config.yaml
image_size: 64
num_classes: 6
encoder_arch: "vit"
encoder_mlp_ratio: 4
encoder_fused_qkv: true
encoder_conv_stem: false
decoder_activation: "relu"
decoder_widths: [64, 128, 128, 128]
init: "trunc_normal_002"
eps: 1e-08
precondition_frequency: 50
adamw_lr_other_params: 0.0024
epochs: 1.7
adamw_weight_decay_other_params: 0.05
Rows from block 8 of the encoder of a small segmentation model, named by matrix and row number. Rows with one number belong to one neuron. Each number is 128 + 24 x the weight over its row's rms, rounded and kept within 0 to 255. All counts start at 0.
Before each neuron's rows are labels from the 100 images, of 14976, where the neuron reaches its highest value: "strongest on" is what is common among them; "lies over" is the class under the peak. Only what is clearly more common there than usual is listed. The data: analogue clock faces.
# fc1: MLP up (encoder.blocks.8.mlp.fc1.weight, 640x160), inputs 0-79
# fc2: MLP down (encoder.blocks.8.mlp.fc2.weight, 160x640, transposed), outputs 0-79

strongest on: four ticks
lies over: face
fc1.14 [144 145 126 141  89 171 121 127 119 130 116 102 144 138 103 124 148 152 112 143 113  48 129 122 157 151 115 142 153 142 135 146 140 141 118  90 123 116 132 150 135 149  76 136  94  86 150  90 136 146 113 125 122 101 152 100 145 128 123  89  90 164  94 136 148 139 130 121 129 115 177 130 126 141 158 131 127 129 100 135]
fc2.14 [122 123 137 111 111 137 115 100 135 137 123 139 111 104 114 139 162  91 146 165 150 122 140 131 109 109  97  97 113 145 149 106 122 116 115 117 120 127 149 190 125 110 156 132 140 151 103 162 109 113 124 109 129 111 111 123 149 143 101 130 159 125 139 138 123  98 127  84 129 129 135 113 175  80 108 111 169 125 132 131]

strongest on: square case
lies over: case
fc1.402 [121 133 123 142 127 138 135 111 121 148 137 135 117 143 101 154 144 123 113 185 138 160 156 118 149 133  89 124 147 128 181 133 116 146 127  96 103 149 169 126 116 126 110 177  77  98 104 133 131 146 114 146 102 106 132 152 134 166  67 139 158 126 136  73 137 128 167 122 130 125 162 144 120 136 109 137 154 143 104 100]
fc2.402 [184 122 101 165 130 139 114 111 149 153 114 143 113 114  95 116  81 103 137 143 136 167 107 132 102 103 159  99 164 148  75 141 129 142 138 119 118 131 115 108 111 122 154 109 116 180 140 170 173 103 144 113  89 133 118 152 145 129 128 104 104 161 144 145 151 103 117 161 107 120 127 138  86 138  97 139 118 132 108 151]

strongest on: square case
lies over: backdrop
fc1.614 [138  96 126 111 134 115 102 113  99 141 146 150 143 125 119 159 156 138  84 125 130 116 143 129  89  95 107 153  94 141 152 160 137  95 146 146 131 138  94 127 138 144 101 129 110 126 104 122 151  87 107 111 159  90 128 142 147 157 113 136 112 135 139 118 130 119 148 161 104 160 156 135 115 110 107 202 105 165  88  84]
fc2.614 [134 157 150 138 125  91 147 107 144  74 151 105 126 143 176 102 126 129 178 114 153 121  99 122 132 141 131 140 145 154 131 123 111 119  97 136 131 115 127 129 101 138 134  88 130 118 101 124 149 184 121 117  99 145 140 122 152 114 107  77 103 143 109 136 161  92 135 141  72 141 126  90  55  77 112  88 154 133 126 127]

strongest on: second hand
lies over: face
fc1.361 [117 162 152 107 152 137  78 108  93 122 113  95 156 112  94 110 126 158  91 119  68 165 126 157 109 117 146 144  80 110 140 151 132 121 146 138 140 130 156 117 151 131 164 117 104 118 125 118 145 155 103 151 140 139 135 132 152 122 118 119 137 137  95 126  98 125 140  79 130  98 127  93 143 115  89  93 157 102 116  92]
fc2.361 [123 114 131  95 123  86 138 117 138 149 117 118  64 121 146 132  71 147 108 150 118 130 141 143 138 148 149 138 138  94 127  99 180 147 141 144 162 137 134 120 140 133 148 151 120 166  94 139 144 189 116 109 140 120  93 182 164 141 141 103 133 150 109 168 100 109 117 115  99 142 128 154 122 148 156 108 113 123  97 121]

strongest on: second hand
lies over: face
fc1.90 [110 169  93  89 155 119 136 119 163 160 123 131 158 128 133  62 112  72 110 115 118 147 110 128 135 132 156 139  86 135 120 138  86 119  99 133 131 172 149 119 167 137 127 141 126 120 143  99 129 147 121 154 154 115  65 116 102 126 127  99 133 160  95 116 138 121 132 107 108  84 147  99 150  87  96  87 150 108 130 106]
fc2.90 [124  87 108  72 145 161 151 135 121  99 101  94 161 113 125 104 134 124 133 150 138 104 122 140 119 167 119 167  95 142 114 134 117 106 111 144 160 137 158 161 138 167 127 127 131  80 126  71 108 152 171 146 108 153  83 162 129 138 142 119 105  98  89 112 158 135 154 147 165 106 171 136 107 112 156  84 132 132 133 124]

strongest on: second hand
lies over: face
fc1.32 [144 124 120 118 132 151 149 128 143 116 134  70 165  96 130 116 120 122 116 162 102 142 154 123 132 127 158 111 104  87 137 139 154 115  97 158  98 161 135 130 136  89  99 126  92 136 141 122 160  77  97 146 146 151 137 137 179 119  94 128  88 122 114 131 115 127 136 148 109 153 106  96 125 141 120  92  94 129 122 102]
fc2.32 [113  88 128 140  99 102 116  99 137 145  88 127 102 124 106 161 109 151 176 143 116 117 102 118 171 135 136  96  97 130  95 111 159 128 134  97 135 159  98 135 123 109  82 117 133 159 140 200 118  99 110 149  86 121  81 120 109 152 124 133 134 123 108 131 106 145 118 139 139 139  92 146 123 127 162  89 114  98 128 133]

strongest on: square case
lies over: backdrop
fc1.220 [ 85 131 149 117 152 134  95  92 123 169 138 135 134 116  74 147 126 116 120  84 134  91 127 135 130 179 165 138 111 134 142 173 150 161 133 119 115 125 114 103 148 104 144 143 122 122 153 159 133 119 165 128 138 106  96  75 164 137 107 107  97 168 123 137 120 156 105 134 171 134 163  92 169 111 184 109 122 125 154  89]
fc2.220 [119  99 155 115 141 114 135  61 128 126  90 119 120 120 134 151 102 105 169 146 130 104 130 117 119 163 127 129 157 119 127 138 103 142 130 108 124 134 160 123 152 140 117 182  97 122 164  99 126 130 154 161 129 120 115 104  95 154  69 143 170 143 126  91  78  91 125 152 146 137 161 121 184 120 180 118 120 133 125 115]

strongest on: dark face
lies over: face
fc1.30 [110 103  98 127 120 146 103 119 142 144 128 166 146 140 131 119 120 143  83 118 127 105  94  95 115  99 154 197 118 102  92 143 153 147 134 137 127 156  98 151  95 195 115 107 151 159 167 128 158 146  95 169 155 104 152 104 146 134 134 119 136 127 106 114 166 162 113  67  95  86  92 148 118 127 119  97 108 147  99 141]
fc2.30 [143 147 114 169 117  81 110 113 119 194 137 115 125 129 136 141  88 132 123 185 163 129 170 143  72 121 136 130 131 133 135 130 109 150 129 108  92  99 169 164 112 106  91 194 130 161 130  99  86  91 145 121 132 151 107 146 136 139 138 116 134 135 159 132 124  85 142 155 122 133 143 157  83 108 143 160 116 140 160  98]

strongest on: second hand
lies over: face
fc1.392 [159 145 101 152 127 117 138 111 125 146 103 129 143  67  89 138 127 126  99 120 132  97 139  96 119 177 153 156 133 118 133  69 124 135 156  84 165 100  99 124 122 148 126 135 156 114 179 117 119 141  70 158 123 163 107 139 126 118 139 144 132 130 110 140  97 124 121 150 121 129 114 141 113 178 153 103 143 134 136 164]
fc2.392 [113 166 163 180 157 127 114 146 103  98 124 120 124 137  76 130  95 122 151 132 150 110 164 160 127 122 129 127 152 154  96 168 142 117 140 107 142 125 106  97 152 123 161 150 142 143 107 102 130 131 151  77 171 181  78 127  80 117  86 149 154 146 152 127 151 128 145 106 132 179 117 113 166 151 115 130  95 111 132 146]

strongest on: square case
lies over: backdrop
fc1.314 [105 117 171 124 181 107 104 127 129 139 128 109 140 101 123 140 120 142  98 112 144 106 129 127 123 114 120 119 119 144 140 111 110 132 123 157 140 143 160 140 106 158 179  99 122 102 170 125 155 102 137  90 138 129 123  93  87 149 134 150 140 150 147 116 113 147 106  82 127  91 108 117  79 171 135 111 175 151  98 162]
fc2.314 [130 130 110 103 110 108 158 163 102 149 170 158 123 120 119 135 126 112 126 142 128 169  87 141 144 135  95 137 126 145 116 142 104 114 148 126 125 124 114 110 139 180 106 106 165  99 116 129 138 114 110 104 146 123 143 113 103 170 142 169  98 108 142 127 177 114  69  83  87 126 109 156 174 148 150 124 135 145 127  98]

strongest on: dark face
lies over: backdrop
fc1.542 [ 96 116 145 149 137  91 156 122 147 162 114 118 125 155  87 143 128 171 143 124 144 132 140 146 140 107 100 134 115 127 131 133 121 116  85 124 126 128 128 161 105 121 163 105 168 108 103 127 140 148 146  98 118 135 138 207 113 166 144 113  87 156 147 169 115 118 148 144 147 119  58 112 103 134 135 100 147 135 121 140]
fc2.542 [150 130 170 158 104 110 106 122 105 118 115 113 150 130  87 119 129 124  97 116 136 133 132 131 137 118 126 135 154 121 121 109 123 190 131 144 100 154 169  95 126 115 134 116 170 120 145 110 119  91 105 113 134 113 107 119 104  83 157 183  91 124 158 100  93 143 183  99 123 107 152 126 110 104 131 146 169 161 156 102]

strongest on: second hand
lies over: face
fc1.416 [ 86 152 116 118 195 142 128 113 166 144  80 173 141 144 118 128 135 117 135 118 116 103 137 105 143 117 106 148 131 101 128 126 129 144 165 148 121 119 139 102  96 135  84 167 157 153 141  97 146 176 142 107 134 142 117 124  82 141 152 118 109 161 121  89 139 170 142 101 127  98 118 105 123 162 146 145 141 113 126 153]
fc2.416 [106 140 136 102 116 101 130 179 128 116 121 111 130 102 117 130 175 157 124 157 103 116 104  63 128  74 164 108 143 120 163 121 132 142 113 122 125  88 113 139  93  96 149 101  93 111 106 141 108  96  99 146 140 132 127  92 102 105 117 122 138 129 142 180 121 102 120 141  93 104 134 122 173 123 168 114 120  95 152 119]

strongest on: dark face
lies over: case
fc1.26 [114 141  90  54 148 119 113 130 170 153 138 112 136 166 169 135 132  98 181  94 129 138 140 142 133 153 102  96 131 141 150 146 106 109 123 107 159  89 137 119 128 160 133  91 104 121 123 114 102 149 211  71 104 150 113 113 132  92 126 162 133 127  89 107 120 127 177 124 106  84 135 150 101 134 129 145 135 131 120  98]
fc2.26 [154 110 119 126 129 139 157 162  97 157 105 154 130  80 131 111 119 150  97 150 162 159  82 121  77 134 154 150 103 105 131 120 104 122 108 167 145 114 124  99 125 123 129 149 103 125 149 138 195 192  97 128 101  91  96 132  98 144 151 132  86 125 152 107 130 143 126 138 101 111 130 130  78  95  92 118  65  82 146 104]

strongest on: second hand
lies over: face
fc1.285 [161 144 114 121 107 142 131 113 108 134 174 111 115 158 126 150 132 135 113 176  94  96 120 108 108 167 142 131 130 134  96 126 144 170 140 148 131 123 127 134 137 129 133  66 129 126 169  72 122 132 149 112 128 132 131 153 123 129 151 125 131  99 138 127 142 139 168 101 175  98 107 153 155  93 116 157 182 123 134  60]
fc2.285 [125 128  95 124 116 115 107 159 119 136 111 108 109 123 101 111 103 110 120 147 105 122 115 106 144  99 156 121 123 107 111 103 189 128 131 118 144  97 107 146 135 122 106 168  94 138  92 143 132 143 122 115 141 102 112 158 135 156 136 120 131  84 157 150 133 156 181 160 131 170 114 151 123 148 143 133 134 148 131 135]

strongest on: dark face
lies over: backdrop
fc1.98 [116 123 130 117 122 137  85  99 101 130 146  79 149 117 123 150 124 105 106 119 138 127 113 112 133 134 126 136 156 142 139 171 121  77 138 163 121 161 107 153 112 155 124 168 140  97 103 138 133 142 125  98 102 168 120 154 139 152 118 113 128 137 108 123 126 112 112 139 140 123 137 126 146 118 145 128 140 106 122 172]
fc2.98 [119 124 111 120  87 134 145 148 168 156 117 129 129 105 140 133 139 118 119 161 121 131 139 133 125 100 143 159  83 112 130 124 173 111 127 136 130 105 134 102 144 145  86 163  82 150 126 152  86 116 170 113 143 110 104 106 135 137 133 118 143 112 110  91 130 124 130 194 123 138 135 121 138 129  96  93 140 119 145 143]

strongest on: dark face
lies over: backdrop
fc1.570 [ 93 121 145 124 143  76 133 130 136 142 179 121 114 144 132 101 112 120  79 172  98 142 142 113 163 131 126 140 141 131 129 126 155 107 135 146 124 165 155 156 121 134 132 113 158 148  94 124 164 184 107 102 120  99 113 100 136 155 139 136 125 149 151 149 119 153 146 116 129  88 129  96 106 160 140 106 157 126 128 157]
fc2.570 [104 102 115 155 120 140 151  96 139 101 126 117 146  79 147 115 127 120  84 128 153 133 143 116 108 147 153 136 113 101 158 145 155 115 135 173 117 140 129 127 108 117 100  67 171 107 124 144 143 108 134 107 114 128 159 158  84 142 119 126 126  78 144 104 123 160 149 166  99 112 144  83 112 129 100 110  57 136 129 146]